Rows from block 3 of a small image classifier, named by matrix and row number. Rows with one number belong to one channel. Each number is 500 + 50 x the weight over its row's rms, rounded and kept within 0 to 999. All counts start at 0. Numbers have three digits each. After the name is the row's rms in percent of the matrix's.
Before each channel's rows are labels from the 100 images, of 14848, where the channel reaches its highest value: "peak on" is the class under the peak. Only what is clearly more common there than usual is listed. The data: patchworks of several textures. In brackets: how many of the 100.
# r30: branch 2 reduce pointwise conv (model.blocks.3.r3.0.weight, 64x128x1x1), inputs 0-127
# b30: branch 2 3x3 conv (model.blocks.3.b3.0.weight, 96x64x3x3, transposed, each kernel summed), outputs 0-95

peak on: bubbly (40)
r30.3 093:480508612483530476445560481500574523451477426442512492569472535554478509484541457528480429415498464482474458402449495439534473506472487555518384423544317576501514498460462507419466492522508500497432396478563477437495603576478480493507509511507503504511518545566505471511556553552521493463532486541523542503492581518469522568582566579429614476461469570506400517440527495527488600577466
b30.3 067:544466493441477544456428538490449504477595377530559493515515435383490521515487488498506542501527464506471484555463543478566585487533472372432511475460505447443496510256474479499491513544492527477466503516491504487492565479499534503495551451433439490525397458458496513485565489429526433536

peak on: bubbly (59)
r30.49 096:519454576579551495468450484477547423441432513419490434509536525517529413520531528490558420542497550480466502488455514528527563563445471604542392448519390531507521525412454421597533473490473547534458444436561533481484503468450611460542610490481575481485445552459563534533554505487432462498506494581532518516599529436588482548546475507399543512567504454557476600500473509565500483527559
b30.49 076:526513493480475486498345586552447495466554472447582516457369458460535517505673517500573394567541513513464499480467474524581513462519499453497491463476526557527424491441498510490469531532471477443579455475470534524543426497485510484500490553467469549581579517393486532461512477435551413461

peak on: dotted (40)
r30.44 092:472482569488559485392512387498501566612539450577524514556497444482455525487398551501491488517497486545547531491491436508543395505586539422640522483417465559505519478533550523556480530460556470474525455522456430558577527526566480547506485542488565538554579512586570477556584548633454538521530493497563532531518511568473502552604593531498517459582542548520566475486508504488478548528520
b30.44 106:367447465501510385459505503407518436453534561491412497475387513586458483525511524513452577498511444514520513503512509489410562534542562576492521516500511526541459546479527519488572458399537575523422501531465550438498556577495537488344452507566509492486467425570534499490577491505546530543

peak on: checkered (46)
r30.32 105:509499554532522627613463532528518495542526534506487553520535487528467559510499527485514526490523527429480485475571396529697448401517502646437501487500437416693409467517497517539517423459539447511416511508448581578512481482420454488481551503475519489520510494448525521423459518471497467517483515558473511476484425549514516450524459429478536529521520487519545486508579551535490529528534
b30.32 085:401606604574505500543443506551470537508419545583371522492534533462458457432514486498480571503510508516623500482586449450465505509514471541555548464522511540505538503490509512531501571391572439539459502471514471564520400451458470497519528480537489485522464323477458499545452468486456536499

peak on: dotted (69)
r30.46 096:492481603468535512569463450563500446496478615524532564477443417687536514639484468579458548517526517560494407484508433521494507540553531542518503456456459464577554455533542511551524543471544544482518498486488441496493474582427376522480503523493520545501537539514586528510516510537501550519462485535580559544524605512527493440492492372514484602589531494443538577521539519526487516505553
b30.46 124:415549621553513525509443586466501534561537488545433527490430561540512493499415500511425522496566485523524511430547500443507498498469524547555556506470458449545476503496460475453410478408485564529553428434507403558536516440493493487495535471499472514503326403466353494479474498453505537462

peak on: bubbly (38)
r30.14 110:494441543516382473454546426533552337505451473476396476459490507556464363489514516536411493468489538447475504565463512525604561527538535475327435477492387535416486542525450418521562508558517446553468518392506464492428448452552535550531556551529498525508479489470572508471503460414493462518535485489535532484515449499532437528484432527490575504517529462530492478507545541563488559500492
b30.14 082:547467564543480531518438512519502508546554444553555458488572414430537472506512516483514563467485470565471507545462541469573530539447464508486499507466601570557497562545464561513503489598536555560534552479471459465470300512496511522637515516541540479528547576382549476484584515447535505511

peak on: dotted (52)
r30.63 104:518474471481551505519411516466387431586479538520563524496491338510516585483425545545423502504551531547529501474537479488510424472471481547461460487478495576538537485532555552512495539445542508426523433539458550528414425589441383487496464461440487525527506539471445526401525576522451443521468459591496466515538433583467469556543491552429511488443567411456553419514521444449402524533537
b30.63 121:547432552519503503407444436549465472531457498620442508497444552488501402475481462505450529501485526565516515448560469560456398494570573541532405497481450462453484558517505437483418493450585514391385507412514466449538494457509539423514454500592444469544528465537462504503532434468475461413

peak on: dotted (42)
r30.18 107:455526392518523554450487456493510661502487474546575482534518456474430616479492566473516504461494481576574504505517567503563489533506560508506573521501539513489547455538422553561588566487529582492473503594473548489543519496547541562580499533487439513520551514509514457528507555557574497517535517478540572487487513503498561478540564535498390620621486523436529470541583466520508360404464
b30.18 072:434492445426527457424569494475480489434510570494308521470510489581490552527564478461521484494476496512505488458490578524558500533582561561525483488554508456539462532515471558502496431411494503511435565401500473451453604523484460501364457511548542558531583515543600521498517504497509570550

peak on: checkered (39); diamond (30)
r30.52 093:509550548488570634698530673475505511487514554454513526584543517429474542498542484497492514490522486539543503477572537472483494534447513513407525536537515512523530526535627530425500474464477558449544570495550433473437455562475490523506464504451477489540546541431450472443474524519523413503553476489518494453443429546416555423560395462527424511520476496500511498471550468536605494535540
b30.52 104:481535562547491483486541426548502572467407533595401508497564559439460511501558544493438496477525512471579508349595383456505466484502472525634539486530524434480547430441516522526493491492491388563475499478508466517531550418514476544399489533507538470509531488399561532501456523535459536512

peak on: dotted (38)
r30.57 099:481473480558431459479481488489511541523503472541437448470528459508496460431447533455465509466490602528516554548532513586585510557583459433519516499462513527502570499596548446570551555526520497549477466422456489638579495433550526585527530559517497506507489481554570506623512460510533527521507488539573523478507505516454473560482489496566497495671591513453630484533614553555554508495400
b30.57 069:414487515586506453526526563457513555457485561482335509504461482568512531490513486517534498527478475519522501479485557470424596496562544545477524504523574640555515529602520527493589495392508551503469580484484552498505333522495514485513504524536560545446523441493581487513533568529476575520

peak on: dotted (41)
r30.42 093:544439456505588482546499494497500478532515561559488561564487460486470536503528553484556525478509481507604465486549471507530449539620497433557529492556510467589553485544544537591511552456548511445511470569414429557571496419483381507500539520489554547528477603549577513529508599562560548537500522566513591498511565492542559520494597457570521513557558541422523517421523472614395556556499
b30.42 098:313507526433521395413554525438500548484495552494392496481433495551483448501532528508485517499517464538550512392497476439513572522495547533535555510512506485495495507468497498485541436337515547499398442471472476456505562495490505493342515525508488531479408402474497504479538479475491502474